From a checkpoint of a small image classifier.
Training: adamw at rate 0.0016, batches of 256.
Rows from block 5, named by matrix and row number. Rows with one number belong to one channel. Each number is 128 + 24 x the weight over its row's rms, rounded and kept within 0 to 255. All counts start at 0. Numbers have three digits each. After the name is the row's rms in percent of the matrix's.
# convs0: first 3x3 conv, stride 2 (model.blocks.5.convs.0.weight, 176x112x3x3), inputs 48-63, a 3x3 kernel for each
# convs1: second 3x3 conv (model.blocks.5.convs.1.weight, 176x176x3x3, transposed), outputs 54-71, a 3x3 kernel for each
convs0.24 098:126152207100168134125116088112092158159117097134132138142139099135182130135164148137095133136116129105116110093121156132140121159129138194110151121122124144125110121090135139125131118124134168131093134143106115139120142138123124133120134131109132116164141105133138146130098150161128123114134136106077126152089097153112068117131071114135072109106132091138104095156132108089137116105141149154075092130138139105124132116086109106094098
convs0.25 095:109077142111139110177181135103065130110102106116122137164126127110117109110127119171096118094125110145078093132166131137157134129131118128132140108115139118151163169133150120145144130110113136125117140130130144137120173157158124136131131083145132078137097148122109097155128128159129178146175147112126090119154144139154136170140137123082084085132112104150123143107106112094109137154103113122150123122104144132124119126105150112099127
convs0.26 098:116117157093154150119148128122112151143145134070083100121128125098122098129101111161137108115070113141073118130148136165110133140163135138122148140123071125091097167117146133104131128133130138091152115103148163125128148104096148139152139098142190115126102129124158107111099142148116109165112155141153143119129105157133093136091089110165122085131125112136089134056072123124122124157165172145114153128145131127141122166107141141132144
convs0.27 099:158137129152150143172140083138150169130168112121112128154142134134109155151133093110178146101093126134143119108070104123119162149112140141153145138160118119119069076106127080115110108131147134132100141096148109095128138135174170141113145104101095158115108165122152184123172127143181155147117145092147116132140131124140149142194185165140146161155135114126132125097113123117116105118113132143090100138134133186181175131125135107112094
convs0.28 102:116144120135092110129143173121144120132190140118154111141162111131153131105102087138125130106082115087116129142145110122124100113085094131072121162129136163157137119120122092117089120141125144131158102134121127119142143095124172135118137134135162109171174170152088150120123129117161141128075112108109140104141132110104126069110104075116110064122083129139157183141146136122165094156164124121194136112113116121094154158139108134146161
convs0.29 093:122137104111107090157154092160146079170121083163124066156132123097127130150128131149110126139079139142079120137164120148130092126147088161112123146107180152088132129137155106116145126166100114148110116148138144169097164147137106140138157123119093113169123155143148124155099110103086124090110085121105148134147133079122096088132101090132086069136086104110137148051105131096151152142167129134164107147125104150148132127143131134125116
convs0.30 100:104129153119102137112134106154145141098112148076138097151122155141101065164112071112137125114091056125114178160095169117101081132139144152174117123150107093088134160140157153115134138099137109118167115159111155133109124118127171136132130109136136098116119137120114113123135169159101140157062141119112122094136125154142146129126146141145111101125131130121091119103091129160154128093100106128139120094134126117168134145139129197111143
convs0.31 099:123102127119136099134127089119112136111110103132143152106084166122140139095096087168115124159114104128113120153142129140154161146124118120140179129081147077137173116142156116105159108131158152134112098136135152132149175169137136135135150107091128100108104121137117116148122127114119174140112119106118102097138110094174165196151109134116121076100100128149117125136102139077078105173117080149131142116143126123139111142125150137107123
convs0.32 095:132111140127115146099082100165145131113110118109104115157125139158101146117099122168111116121106133152154159130123135093084097155136116157168147146142082129124074142130123127135136144155128120153108171075153122120138122113142177153143154117159129136120048110089131130136182154146146148111114167156107140145150157177111099142124130144160130132150118116136125151131121152128137145111103128127107142129135140112108131114083127106152116
convs0.33 100:102147166094156129109112091114120117133107083159141121122149118090117120123080141110102124123139135109107111132128108146109107148119136178138160136127156130115112097096118124096127080144127135125136124135090128115117106128116133123137157106111133100127149118149135150128084097157120124131133155138155146103179164150150125127147116122108153141093121146133110132103108150098108148134134100177152105150156128105107130132121120115151112
convs0.34 092:110121133144125142146138140085069105097121095116152146139092106125139171102135134154121074145124127122129156132130137141120083125107159126103132128110128147137184124083106065099070141151152179139143139140141116073119143126138103117129114132106119138093155114124119103179092088142100106118151154147126124137101091112142106145120155170125127152129111094153101101124107132109097135170154116140136130125105071184190167164151150089109099
convs0.35 099:114154146144154158151136091103079131146084115140138091154080103088108155111121116140086116139144139126084137102122098150159137139154122127114148138126188184129150126096092159080076138131096143128137087096152117116136148116184111112189132062173070132127112098141154073161131141110150095073152158091145140139140193105141128139111091119150100100139138119084087109091083124144126147107105156099130120089130117163187155120131142129145142
convs0.36 100:106128116130107139104119144135117130114115099126120113107152165108139131110095128161108149151125153121119149101142138114134164117104155140153102134150119137154134124116140150101120145127155137160145112184100133112112125158129153153109142181119118127166105109150107087129135135143116168113120138080105100144150070158127100180172099086171101099163121086149134142143123119116087120163107170164120143146133168111150131159105134119116174
convs0.37 101:148171139135111119090082134137125168154147129180156157114110101089117150147077169149143136115123129133135102125095132091108129110115131208157095150160095122148112169149130182160149178107179126135095133142126155124138140140161188133090154159147118124158104134110111091132132117148110135145129166143116120142120135127128160154160138117146105100113120124141080077096085131139069167137089135124093111168130097139152108140121114117132146
convs0.38 101:170107090149116103122120120073128120115094120074153126152146166114116082132112064134129152117110127126138150107097116134146177120117112143122130153150137134092113154127117147119115144110140116115134119165059139139096150165156130157078158103102149150105120121102131149065124089114116130092138140113118122139114141159158180124149180144181116127135095031165161110146157088118138075124104130111096133147117126148150170123139119105125157
convs0.39 098:107062142099127098059081122100087106120102140106101117101123151169115102141124132108124132175122121135173147137091139105121101150135090154133146164151156187106166131155140123121115096103082134137185140183096148121144154167165106099107144128169131115093161126119145105119129143119107102123117127139148116133133127173140147145093105129132131102106151122128141106143142105123130096123118102141120121134148125169146171120131119171125093
convs0.40 101:147175151140161161116101120119126144105078116136109168165125140127106112149084195117165164125099145125132108109124170130115131124105148119142106095132151106124151138132135102082137121091155091126111149076087118127105124113121136150151148165109126141140089125128076091081151116085124095130180150116124132087160162084107083098127132114123092099131148139127133130127131090134119133129130140153121060138132127159164139133166183133122162
convs0.41 102:126125137169127104079120080143109104136161077104125134131138150126076176113120136177147082114143119102087130133109120129099104101128158130167120121124112141116138133097112121152116100141176121113157130136105134157134151135167171146114088146131163081099089173102082101148092115100098079116158121109124134136108159151155139082130118149175148121143186113169112108117143101112110150119140089134114109167117143118192137151137115130111115
convs0.42 101:120123094139108149120089149142117135125108140117117113128108135122120149118073101176157116135157123138140106102075090133128098164138135158170101168136123159117127151135102191139075128148138094141162117118119109107105137138095197150115123132149154117100132124137113101128111091182088105158135119149120120162113105163147132103142136080184140163154114112127135096120149129132114101075168133096163189099185124138131149158105151132152178
convs0.43 098:122096141120090103094107126143094135110113132085128156140163105161130104130118094117131151134107091146153145148097120120109144149122129115163155124160140116107144132142150109091182124108150145144118156128090112127072129154107154126112151141090129120151137120109099089112128110134131119148122153133122088121108169144159135128136146162109189107146082108106129128130140110148136132075079125062086123100146119134153136158136157168150132
convs0.44 100:110108096110157085166164091181139158130089112064080115149142102078130164161142139158101136136129116134126135140154122113122142137155148142159102127142125140170109113153138158124107164136123123151109118125160154098137133149096126111121136156165117116152085142060125177129087107118103100147106095146121119139166170146121127058129124087139067143147144115117127142100141121137139134092125122130118124121050119110113114141149085127126160
convs0.45 099:142158110153127124145149110163145174161138131130172147120092143110135115113114136134122098133132122151123124141122149144128096098105151166143078129129161144136125184177156180147164145120142144137106156161111120115136172115126146140135118138159133117114089132098129133107123121121114103102103104123125074114126121146151147141120132147144132156112129124134095074084081107124084138130129142135151131135153090149187128120119125107157127
convs0.46 098:150085131192135094185204109133078092139092112087127153164126102174104070121164101166122132126091107133109107158175130146154128112127121100159152164098130166151163136148117117159122116141121127086088137090125107102119133133135115117139138082130126085110113114127175103128138131076144120085093114099140072134106070139125111118137124092143132121150146096136099099117083095136107125159148142123124117154126158119138145123109113159155158
convs0.47 107:135102102128119152112122113116141160123118110118119113105122105124136077110127075135117115104161119135121142143137083121131140131096110140113133137122122089139126122135106155144114144113091142139146134123135121117112143101121137113154156149135128161135127112123097140105127133132145107093156103140113126119126118137156130087176119111114114173126126124118134134119143110081149099139133151105116127119127105147122126146105151151195161
convs0.48 099:185180151160153132164178093141124134109158110142132125126136129134133137129114092126157127121119128116137140136106139105106104142138137148128140138149148107094099128094112077073099124103154139140123133117125120092151138127127162139151179148130133109083111142128146102113140173132159091120120152089121094103101116108152142116135080132102143142117117099099075068099072103106112157141098145119106065128159145175186194200153163127154105
convs0.49 098:114123149160122127176132080110119124116084096127148113128155107165112148154130137115157133135140138132132113148115096147147111150122114125134127141157148104114123117147079135154105165173103119161129132135155112152136130113143129156154143113133124132109163169068132146076143186127125093131128142109132084107122110134120092109149122089151142110093136104118131133099133116122145102139146107174169118156104075128130179138143162170152171
convs0.50 097:137135121124113129130106122099130121138170118097123174113113143111101147138121145117130140141128138123111097152121084135138110133133116160153161160122153095128118116079132111078119139093133089102134135134125108125064125143105150157133124119140119094104132117151108093134152140103130115094121118115102107131073094160075097160118133120164132107139124126127098149102095141114091110084126122095095169101087135160205159138158138158144139
convs0.51 099:141095159162146147124101093105100111115126125095119112136107144149115139146144112125148075120142114130121118124095107127133140145107138159046129158120142134111167153118123140118143118095097146115105129145117150178130126111134131163141173169123089096089106117141136150113126154140106119126097109075134154121108128130113107114122155163116143143124158137138095100132114120121167144146159126124133112154155116142145180137165154125108090
convs0.52 099:101116154110106165126079090138143163157099117174123128133110122150141152150076128149133147154117121081124184124114136133131157167130114083163125158156128128146132164113143149110146122153122113104140124113180125100122122156132106151149133150163115101128150130133134128178091103173134115159113117118145162168167158176151163138158154160165162103150132165161107147137140191162133155153081097138116114106079130148131107113112145112114131
convs0.53 103:125103134152091122110111160131132126170129113102121123073129128136115135101120126142140096086142136088138165148144075157131089094117132100133148149114138105128107133137127148142143073129153146141109177139132161102083115116071146137133147148148124088123119158115112117161116134153104123123118118100121111117121135099140135114151105135089126102099165132109146106119168143157138128074170108108139076125085121152107127117097102107166185
convs0.54 102:089159096141181116120161104177151116137130145077110095146108114146140120126161148087161103103127117148170144153138150126114132150131167167100147181130099174139108168132104101136113150133146157124112130146108104143129141091142156118144170161171139105122150140110144145150128146120123115141114141110127129113142073122143183167116131155130084123142168091119113082138136086107155136120169137180123138150157155130133134100135145148140108
convs0.55 104:093140158108147123126119140149118137177144127154123126166146165125156114146127106181148110120119133119104107113092132125136109138109149130157128126127175133096142149096119140149138138120128158122138113124124162159133149148155150151176132127162177117125130147191136112124131127159160122122117087124085085121113127127144172161155100196140127104140123153124093133087092136120124119121110121106076109103141137169134139131121125147127149
convs0.56 100:124141144141132101141123100096101070179122157104109119163129136094064125112118131143142119107105062150142128142143171118121110113107094137147138121169155145171120123132111159127111115123136158111116127103119129150155122142146122150184179138157127151081085085052141126140153124103113099113130101150147139101154150073093088062097132140130127161144144144123137116058074072116133170174152077125145090137112111124138173129124150135103199
convs0.57 099:093146143125122156111123091107108161122127120103143114143100102078126123091135100116130138169133101138123098059098120133115145115144107159148160133156172166097126130110125155151150101144149113135115093144090128128170112121147130176175142113145124118139157090133128171113093149145132117111120126097115134163114118144115135113138160108161136167126088112133090082109111088101124114122122096122106113087135117186153125097126114125140145
convs0.58 102:154138165117138121123126115128122116078072124114092088145123115091156101139124175160118134139157103136131104131159123126137103176152166135092146113105122127142157124131086147108100148169153126126123126088120131114128119137170164132192160156122175128152170109146146164122145124094130115136118108136096099110136141148144129147114095112131123098136144153142105106129136104159163128101137173126105152100103124120158187164169185103134119
convs0.59 100:134136108140153139113098118137094101125099066183135168134097152143151169127105149149171137154100135128126156127135132121163141109126100110149125158154143130158119124096140131159144164165120116105143111141135144096098134116144154179138156147151159146161166134141169138122120096140131123183107132163143158120119153146125150117177161098172171119124092138166099155145107158151111115101061142089090135128062136181140148170180123144125133
convs0.60 097:113081140111112096098120136139138154134147117104099104100153148091117120097155138162133186120158135125145146098140097145104129115122121133099169096123102128191100130157125155152118183162124166140117127125102164084126106133139143127195141157172128144169149165110167145140122161148154143113102118070144136117163144142095099113158135139098084124128119136134127146115146081150170127117091117107122098087115135073124109112138143094167146
convs0.61 099:181169104122155170154076130116151143118115155124129149136164130147116179137129103113123146108155151152148135168152113133115133137124153137125107094114144140118145125132132117119104138123113135117115159139117130114102147119141100133131116109135173135163117142131113132137158136162144118126093082101085130120135127135133132147127125089119123144137160102170166151124175162129122114100058115096084112088105136158154068108111108150117117
convs0.62 091:115117096123097123132119140125100117090085089117161126103104103109134149132139115113140133112148082138139148116162168125104120095084118126156123110119119151107124121085082077115046136161112140145170169123114153124123137136117148144146170151132129121130150138125143135126091121093107108085127152122128117150138085100096104117105152139116130176140124130106110122118088128126131101145124154144130148130143150183172159155194156097137135
convs0.63 096:165159120119141133124103118124100142095088126133140144145131074097120096121096158121105154117131121130117126141119127097119165161119124148135134115114150097094156118117163090098171148132159127117107131139084123114137146147168138139126136138108163133139159108091101082136137107152104113139196173129136175103139151063127101110117093149131103137108098100137117093126100076080085143112167156117159109144130154116186121175163184126107140
convs0.64 104:153159081158176174121150147149160137079098124133091102119092135160104128132128085122108090118143103110148133167113143124125168140129129134112108160139132136156135107163158130109123139085139100095094135101114117091102111079112146109129174137078139153133109120108073153131159168122127139132097087118129069129148109071127106147099099124062115127126092094118125138134132110127149130142181128101151142166157143107085115153128120162143183
convs0.65 097:089155159093143137112089127101153160145158104169146143156112175138139130158152117125118139118127131120103114136108167102116134124103127153131120125127122146119139129101146156138145132139140144106144146155121128147143109118128146116139114155132084163103150071134141121124116151205173169106139127126118094114133123099102133108153090112102115150134155143139129095162125132131125131148166163156121091122165106127122108115110134092099127
convs0.66 098:149138157138144125108074107176132147088146103146136084142126121161158141118100139193176130151154115125133109175163144126123166202175133121111131115101129101130128156127110149140169101181153133160155146138126097116114127133162133140125133128129158111130157136134124108131092128130115143130093110092122144141100105155145147169140104074161126130136129164171147117131151119109099138112117117109084100126092114127128138128095143150124152
convs0.67 103:071104111127094105133091114124109103125156121111116105151114159120109105156124124182194130134135146128123160140121084129172136107087082123123126105088110119159167121134151133177177120100135129107130150142135170117103167117127163197163128112130151140088114124137123151119092111144130138097113113111137123141142126102122105137177153151114121105071127177123080148116094129130144116089078108107090147137118124135103121143167133127137087
convs1.24 101:113141070108159116127128120147113100145119116108114123099123089093132128125092133138164137134125131075129156133167098124143130161113145098130109098108167151185120133148103141154177112141160078085120142117122053116117137121130123139165159103131144141130077089103107152167139098140105119141148100113084090156074147168086088102150139110156129115166160156110111074143109117149131165080118142108111126074096125102147111120123172115136151124143121103132111132130172076185115128172138168090107
convs1.25 098:122143117135107138116143120129182152146080098147146156099077091156125133126160165135120125117104121133126091125107094152134165138105091138110104116106131145158146142117121136149160102097159121109116087143151185125152146114155153108148132122089123099116112140172148139147127113132088070105075111121124145132106103121107130114128129145145129106158137171143127133098134132161110144129121088109141128116116156162121128142137128148197126107139117095129149099119127144136133095081098123133096
convs1.26 094:110102096118126121150129148175178098136116111144162157130105114107138108098141113089130157125162119134124135141116103141142092121150185144146173133141092104126079119102105099115126113135100134155158136090104129129119110114106163131109086123110143143144177093104145098163102097140131133157082129124110113198165115106098116151098106129137144113137138149136130170137129115143129144161163141167109121138145122140158133153144138137158099138116108136104095117107157124102097103117154086112089
convs1.27 101:158137107148133099140144171146142130141118138123094153148130160085120107133131104139165117127107130107157155134146117125159085138167126167127154169113120107127142159105099156091106153110132123134129120116137135118088144134147145132147100094121086152112120176129128146131103135164130161114125132151113095132142094167104132132154132094145139111093143148102138144122111110108130157137155084149153128125165121118161136119086148127167087131108133134138117126141147166103149137113147120143138
convs1.28 100:155120131129126144111119127150162134133116113158098155092132108139113155137124168176093099111095124122159141150135171126132102104150077128125187130168132132149124125108138102135152130130103090099085118108124121079130143134111136112180103130104127101108160113122084136142134130122183078097148134160169176101130112130098160116106140128160153208149137152092113145119117079133145091151111121132123112123114117126114136133142159128124164086201147150140097108130101138137161070113147132150106
convs1.29 094:131169173167159112137142126143176123151117095152113132087127087138151114115134126149127104150097098123127115085143142106132103170154126103117147118107127100128162147084097134138168121128100130138099141137137180170141111141143165128148134110117144144137134136132103101122122117114096150111133108085137124100109081123139138123093141111103124116101092176127110102090130168107155168158117131108150127132112098126108145162151159129128153118183133117151127131101103127139138135111142155120160
convs1.30 101:120117067117087061110130103126127102127106082123158115155166122132130164122141137113114116075176113131108137131120095139132104132121149159145129098151144144082051111158131094138116110139131148170149130108117095115130101121118120132102079131129129146132151115086144109124100114115130135127126132109160095173169095084127146135098154129136100140163109134121158184124184116141160115116126145156118117120154107183129128124097061162139115132112152117146121119136116083088086094116130123117133
convs1.31 102:120139140086130135117124146120156145123122142122140117139107092129127146141162154122129090104084107108125096140129118152111152108111113135081110110125095145167133159129112123147141109151141140116126129104116152120114195163145152110131096116124121072116119107154140135123140148161090098094098142105084148137115150117073132146149134153132122149162142184124154140176152152169087131115125082122126141119105104147101133145163126119175114113146113067162107162155134134130137077092093143182109
convs1.32 104:166163134090109090107122155120091094134137133143122147131067112122135085112101108080148173119140165145116161132163102124113111086127154151129169165108105164152118163105067141081117152121155139104117133105091115109117131114146101127109131135101112183180130154157113168158118147161110152153084139144097116172136131152149125173143161134136116087148143142144128104168131145131139112126188150137133126133147124114112141119108132134112165129104077134121113083143115131117139135159116092128173
convs1.33 106:151191082167152097124157117115121117142107112104122163122146048111148109137137141165121110124154139135114158145179131155135108132114103094115125094152138111178124121091070141106125127109164143132090109076140093080135158100094132122151116143115197173145084147070163138146122124119121107109139104105111138166112135151131150105122115105135146146116132122126124090139150166131160125151162145119127082149137150131186146120121144149129113163157145122158152145115167119187108140155089105115135
convs1.34 100:112135099142132129116160151154128137145119128139116114124117103105127124114115142138102151095143158153126137172148119109156094147124097140139123139135101135121104151113115133116138179078056148122119091118128155120098153120159137102125129115116097133111145182138148154152129112117151133116120146169125155105118083138114140128122107113113111109096107159169128131159139087144136171100116121165179127144182174117117136153125098130078159116098153130076121139086148156151124116141121146117088
convs1.35 099:127133169120152133133163160116133089129078088125150048135136147127140140154112166136109103167149078132147108122125163112132161172175139135142132130125119121114146115115163133122102166116145131160137154115118101135142099140141146073128105127119117120107146149168118134152123101104140102124161137111126112105136131149147134137143113138075158154116133130139083087103125161125124138136084130119149126094152174167089134104130137151158153112115129163096128109127151126154144137125124134151148
convs1.36 106:158095138128088158087136071144141111152165139137149125173128116150127167093151158142142112099147129129139118129133109138081122118081134098107115139104096135152131111162183097125168096102110181139148104123099123106132112110137085154137121108133164092146162115119147170148101148135092132113106171136089127113091130166093147143159094134181143077140122115136097085200136098156085151134099144126131120151128113119118092145124105137140163168141080113147138101116089149127103146114136132127081
convs1.37 096:112076133138139164148158132106120105096116164109107129096111152106149139136145130122122109145098134122142137101154185150121110122145165157086164109095149125086152158179177106106134115101119149107145145138098109150124091154128125161090168125148118135145130105125143183122123113126121151124137167119132079126160109143105140137112102160161118078155091135144167127106160157131102117078126147132120124123154159132096137108146110112069102117069107101113089109144121112119131134117122118140124
convs1.38 099:110127111123129124161123147097137142053128146087110099136149118149153138130147090123136165151153133126086132092066139146120092205117146136135105137125136166123111149110079153111107096122077110112177145134124145139119104110097090119106161128119107173176074145164106125139101108110142201168113139147150133094122123127125150085125151116149138114123152154099122154113123123137094165097162167117142136117151157134095162091131119071105127067110093112154120097135093102076085146160121135145129
convs1.39 096:122102112129152152121113117165114082094082140094148145105146135111105130113125123081115139160082140130118122106088106090168126126117173133144139085138148137143125127153167119154129138153150132104124132130153094153090113106132094157145134189130132107078122087151127088099138120147138149125140154147168119142117122133126135082094144119094104098188124118114154127137158136130126117082102121140084136131132134129118120133157094102115126104099118134115146160126108099145123126155107102124129
convs1.40 098:129142114122132137130121129109106112141093092103105117133166137139133147157101113132108140079147142188152137159140139143089151154115160141128129136134121147179117102115129156113113165142138125135135083142144152159137077116135069142123091121148168123121104164133117082129131132108122133155087134122118093104078142177151159153136110141135154169070108131108098096120077137119100144155118131144134123085161150132135083125126108130137109120108129185127087091133130139101132148150159128109093
convs1.41 098:121084152111124119136110118128112157121098163106115130115139123103134111130122159136116164123132160168103110154143136108111120134144153174109122079161124134101132149121125162103110133123086105162174135102140149160140089132131138134108084095124131167167147123133163127096156163104142164139137105136143141109122155128146133133131161122056168130101081149158141163089159117150140123142151158120121134162153119120101146142111106088107102131082170200125122134142138138127104132142137074099165
convs1.42 100:136154110158152134128134127137200089172128112152103153120129118112168137128156123088130155069135144160078091132118102110125144087107104153137144121100109093125152162131141132100126114146146151086105089142083114111131151104137143139122134125128146112125087119128150120092140138134086137099112148120161172103142159169128139137158099146131118120098133095094105140176129111147166080155129107112123111140110074124096149118149162112122193160123129126194118097114128112074122122146133125103118
convs1.43 093:130107105100102122128146138127164099129178099121160137147161115118140133128153138087140136113168146136114110091099141134081105144119153103158071118134124104120101146151116114157181098143114103140114114143136075151144126143138123124131146186140102139128151112116153077126117090091094126105131189114134121160141120083133130143118135127139086157116110131111111143094125127140139115100141123114109115108081135134132114094141092124143161138135094132142142113139134108104133135114113118111151
convs1.44 105:111130137110114127115123173130122149142136148102108139103106160161109176141151141128142127101132113200104109113097161097149163156123134114133123123126090145149097143105154143144089130130124079129122169110115110121115112094129078078155133125147094130176096180142124094118139142141090108168132091121130083126098106128123131141078133144107121128139141105160132103136130173120135158109128146095162170099154159118149107103121142142116145094142113101151121118098176102114111130138177108083160
convs1.45 100:122068111147148159134106116149096141109132132114115139105042071119092068124150140122122091142122150143147116128106106105119082122111124088136150079094170146094124130143148089135158093129109133099102124105087117134086126129164164116157148099149121115133124091163146107096187159142147174179125162144127140137155152135153174122140134124151146091167106117116189147153152150171121095093141114139098130144094110092109105106112116113101115075099132142130124119126121148102107145129130111149134
convs1.46 097:121181152161113116134111152146105137131058105102163117124168107146135150106117138114095119141131141176152113155090135148135128130115134102135122114094096149119092131145100096130114069116114138148149136118112147131145141123114142127156081134155086119150122153161177131118108125142164135179149112109147162078155136119169184087148127121117175161162150112151109115128098143135137126134148160159169138172161102136127157134160147103137131168157146080090206135123106155172157119118099146145154
convs1.47 106:126147093136126136120125133148114104130115102111131119135089146166131137150149161136138126133117100120132112150148120151110141131127112128140139079145133108171122111105112142116106157132152102157149119130166092071144155119122122094089139123144127153130087123116079115130148139132082136139111105105111196074149154110121118144124172159105104109102107118134100108130118153110085134126131084111145114103115129103094158127131161143138197161096147169142126074106146123137138136153149123131181
convs1.48 098:106145114133129132145137114112131116130107133099109146134156147173122071133135099144171085114150122097107163132107088152167056097150113139117090137106125099107118128115115135127133142126146121134135145104105079111091127130125104099113092140116130135102123134104112133151137119107143132100155151118143130105150106159164155117178143144111131167117137123119137152099094098117129148143117107127129104126139120147131111118112099158138104104095118176136158096159151149110087139139110130135122
convs1.49 107:100145105146127100092109142158101092140088105132148123175137119128098104133108114135130115179127123125155147162148142128155076150132103111068178104138150118137175138103148087175153139098124144144130110092133177142114132098153148147198118128179114101106137102113134151141132117141174156123130148159161110131174144140125127124153125123121167158085190149109076088089100119123135154142114099140113097161141118119124136094150151078160151142134177120143139141117145125149164183118136152152151
convs1.50 103:159103125121183139145156111131111139132165128120108139144100126115183134135090135150105114110102129129149142151124090141095098147130159127135176145161087140158137096141144126098168107132111172125148087114136127156140109121142123137160089141102106129122130111137128137135132140124131067056143084096131128086110135143113119110090139107122104119111116108126148115139146112166091144121096109154118154071119145143136129157161072142135146098105131128102151122125148120133098137156111129120131
convs1.51 101:065117139140153129121102106141135140146074124071134108111134162119129112062124078143119115120152125145128133102109124121173146141113153144138122150136155141085113157117114123119175150115111125139154134127132078110129109120139118134097111113098106149120136154099064146137096105097152127144135154152100135112104141153101159116178169150145145094145156133124144111128151114158122170136146132121140097090165148154173183113107103117146110143076157190081123083120122098091107090116117159097161
convs1.52 099:123111173113112144116162174164107126135113168099126140125146091127129113122107201154133135161118126163082151120129140106097161114189138158127139131152137155115156139082115164152103144110173147096106147117118091144129139153154110121142158126134151186134134109122140148103106173135147146133164118112118061139133105166111094122105161105112146124142110115153088116108153145114151123148120127080124129134141117168157157125121164111159126127145117127161109160123198107126155132136155114117120
convs1.53 101:153117118138111160142110128114122126122117139133101099091100087146122141118142134127138132144125084104117110106096131162106134087151133142131088090132155132079157175200143133142133090162132111142133116145158126163144108118121104156103132122126059122104111089120116138148133126159127081141129128126108176147145100087106150162105106131150097101183087131125152149131148147176140149086109112156123149085122117129116123133081132174101111116146131106161110098152129153115136159094098117100135
convs1.54 105:105106134089078084087132132136154141091089130090095112149177157169145138149184127095105097126098135109128094133135116111129136120083168131094094125152161121144106127170135139146177154115116086079150152143153066142084131150116079159148146135120110122093132095134095170096128093095134140124119153135133184120136124120154141128122154125148148188141176125125123156137139110112129149072137113129144118113126137147116154113153101171104138153122131079102112115192108127072096075169123133189164
convs1.55 100:135149159136117140129111108107115138145111086118175135146105105113138096123135090125114137143121132118112129131095116119069085091102131090149129122100165160103091118143114114114151090080122168108102114084120145167126118131152125120104115133098110104138137121115163164132119119133122124110117138131156101133147099122103114155138174166158145135139081133140167122122190151117098126084116135123128108147141113124123137147130147113168106174145159101141084172184152126132143127111099105157160
convs1.56 101:113165145107142098137115129133128168121093092143138129116168110091141152160102126113102146106140129116131115135084105107105106131144115134096148141131127143118122099118137106086100172136098138118083090119149144117125121129128124140102106092125129141097102197135123129108090097108137129146115148154117098175099097098132145119137127064112100170119154178157144146140163129092089111129164126163146118133197126134089083169116088114152119126083163147063143144063139120115095095086117130109097
convs1.57 098:129156077122144138158118146138128136095106123123108133110139123078162132109144083110121107112138096126055149141144110107133133165205139130135168130096161157155083141119116133095129144146101152147146152126156112128120135071103142134095126117138134099148070156108128108151090120152140140110102104110157100178145097162107119094133148089152147144107104090109124130118126102084144150110115138105122101130135144137131130096134106151125073137119129093146156066093158077122158126149107136088109
convs1.58 109:085155146088115085109144140113158138123094084116178077124148105106141129137137161166091115150134103128093117130132135097143107167105125093122129092126126116083114072158102143169167144147119131139131184125160103097128140151121115098136157141104135112160125101118110141148141106082126119182145145109116120121168136128106148083156176112145123131134137125119111125162112106095166141108120176109116110104152163141153176110134133127137151136156140076127122145122179109112123114133141157102132
convs1.59 102:127101190095138158164141117169141093107122132126126127122181115134167107102147136144109131137102120125101149104110166134095152108174107125113180124130122151102152164097116121127147140105118138130101149096139131125148121139140129154152153112126111134121108083113143150098097143128150144105138148121152059139157095094117094137155114101135123147120129108183169126123131101119127125102137130071121151153145127179144144122123152116123117141161108106139134126122141102182186112143119135144110
convs1.60 100:101105112090092096091144115144149127134090110157158070134094106130111117152151147153115144143129110091132122157134142143121153121142141117146170120116140127081106089147120123126096156109086160120143152103157154112123097123130110125136071106129118118154121114135121138192142113141133094141132157138137101130131119133110113116129142136144095107124062136137110134094117134145124163142135148135094138136179182131125108091105115140120170088161099080148097093140135111122149126133137113133150
convs1.61 101:165186125121111100146129120101115174091161154136101111097151130095127155125101124149151160099115113140117131130133110130142130118125121132119115121141150114125151136117124107125140130160139118111084133092143166112123151138144162111090164086120129160113118135135127160144104101138097144079104150139123126122154098128143097116139114116165128118145151137153172151148135148123086105109162132157121108128096123113084113101130142125128130124118093126137106100138111122135129148121096119113157
convs1.62 094:131148118173133141106114110142112131143134133183116142118177148124102118155125151127120152098171106192133133161145118160102114120152168157178180164133104159133102108112150127083144145097077190150112097124105130127126146122095118120121119135137156120120146193111163130152131161134184109108123131139163163148095102128104148123136132115083113150085161090156133176143162151121145190153137147198140141182172129145076087078122128127133132161115120085096149116106147128134146133097132111113101
convs1.63 097:133134157156141136171117127101127087158136078131091140147152133106124153148121073108124148122126150190182127128115148176118124125122170115098093128120111119156140119109119123120125117144091132142119134126091146157151118140134093147091117137120142125125135156135124132141125094099114149132126148122144125132137157158139113121129135119143133138096140166121088100103109161114114122122112121150135115120153130137153102173137133121130108079149162162107104102118101113130137123165114155118106
convs1.64 108:144099105114149148111134121118125156131146098184062147142129150137125149132129104127130114106108157166160124141102155204144138078134109140098088153107114084175111168116189129088072123144165129133136149153153126094142145136096139135129117129119149120088186186139145115146135148125124118109113128101184177089139117164122134118095120085151132173133170079112152138141120162129122130122120082172180129136136112117124116098128134145133162158122144147088145114159127159132118073101156143132158
convs1.65 100:129153045131142109127112116118115128138113160107118109101094082094144109153095132150168147117082098087157152171128094150138129150089125120128099120131174151135148152129117115131162126116165065099132134115123094125116115116110114110116121097087108133109121095099115152115115111120079149128099097119075102156066148160087087120127131144186132071181132134088119090111110082110098125091136117144134136098107102134139147131126159135130136105104132112136116135159111152103077123147109125145129
convs1.66 092:103111157097106172119171133107147164127103079121162119148160147087132118136143123150125138116114167118025115101092105129117147103173149150149151170129128129117123135118104159121086121145126163131123171129125187139121134143114105121131165100140148118157100134130172131132125141113107113127139138137119094129146133169116113087157141115098110114132080120141113127143097094166159167133103148109139109158149178163175131130136134127132089136128105146128132156130156098164107101142128138085147
convs1.67 100:130115156139105082135135090124141135120096111142137149114117096126152119111171167145086095108076097095133117096093100108079146106151122130156136120121185114133155151176156131129144119142154121089168153143092132144170115120093134128157091150158112083124102127123139144131133135149091113115127114107091116147134114148097096112130101131140105121142064127124134099129101084134119122113099113131155159121129140141171168137124111165133068139170111133097111136123129145167145119105141116146136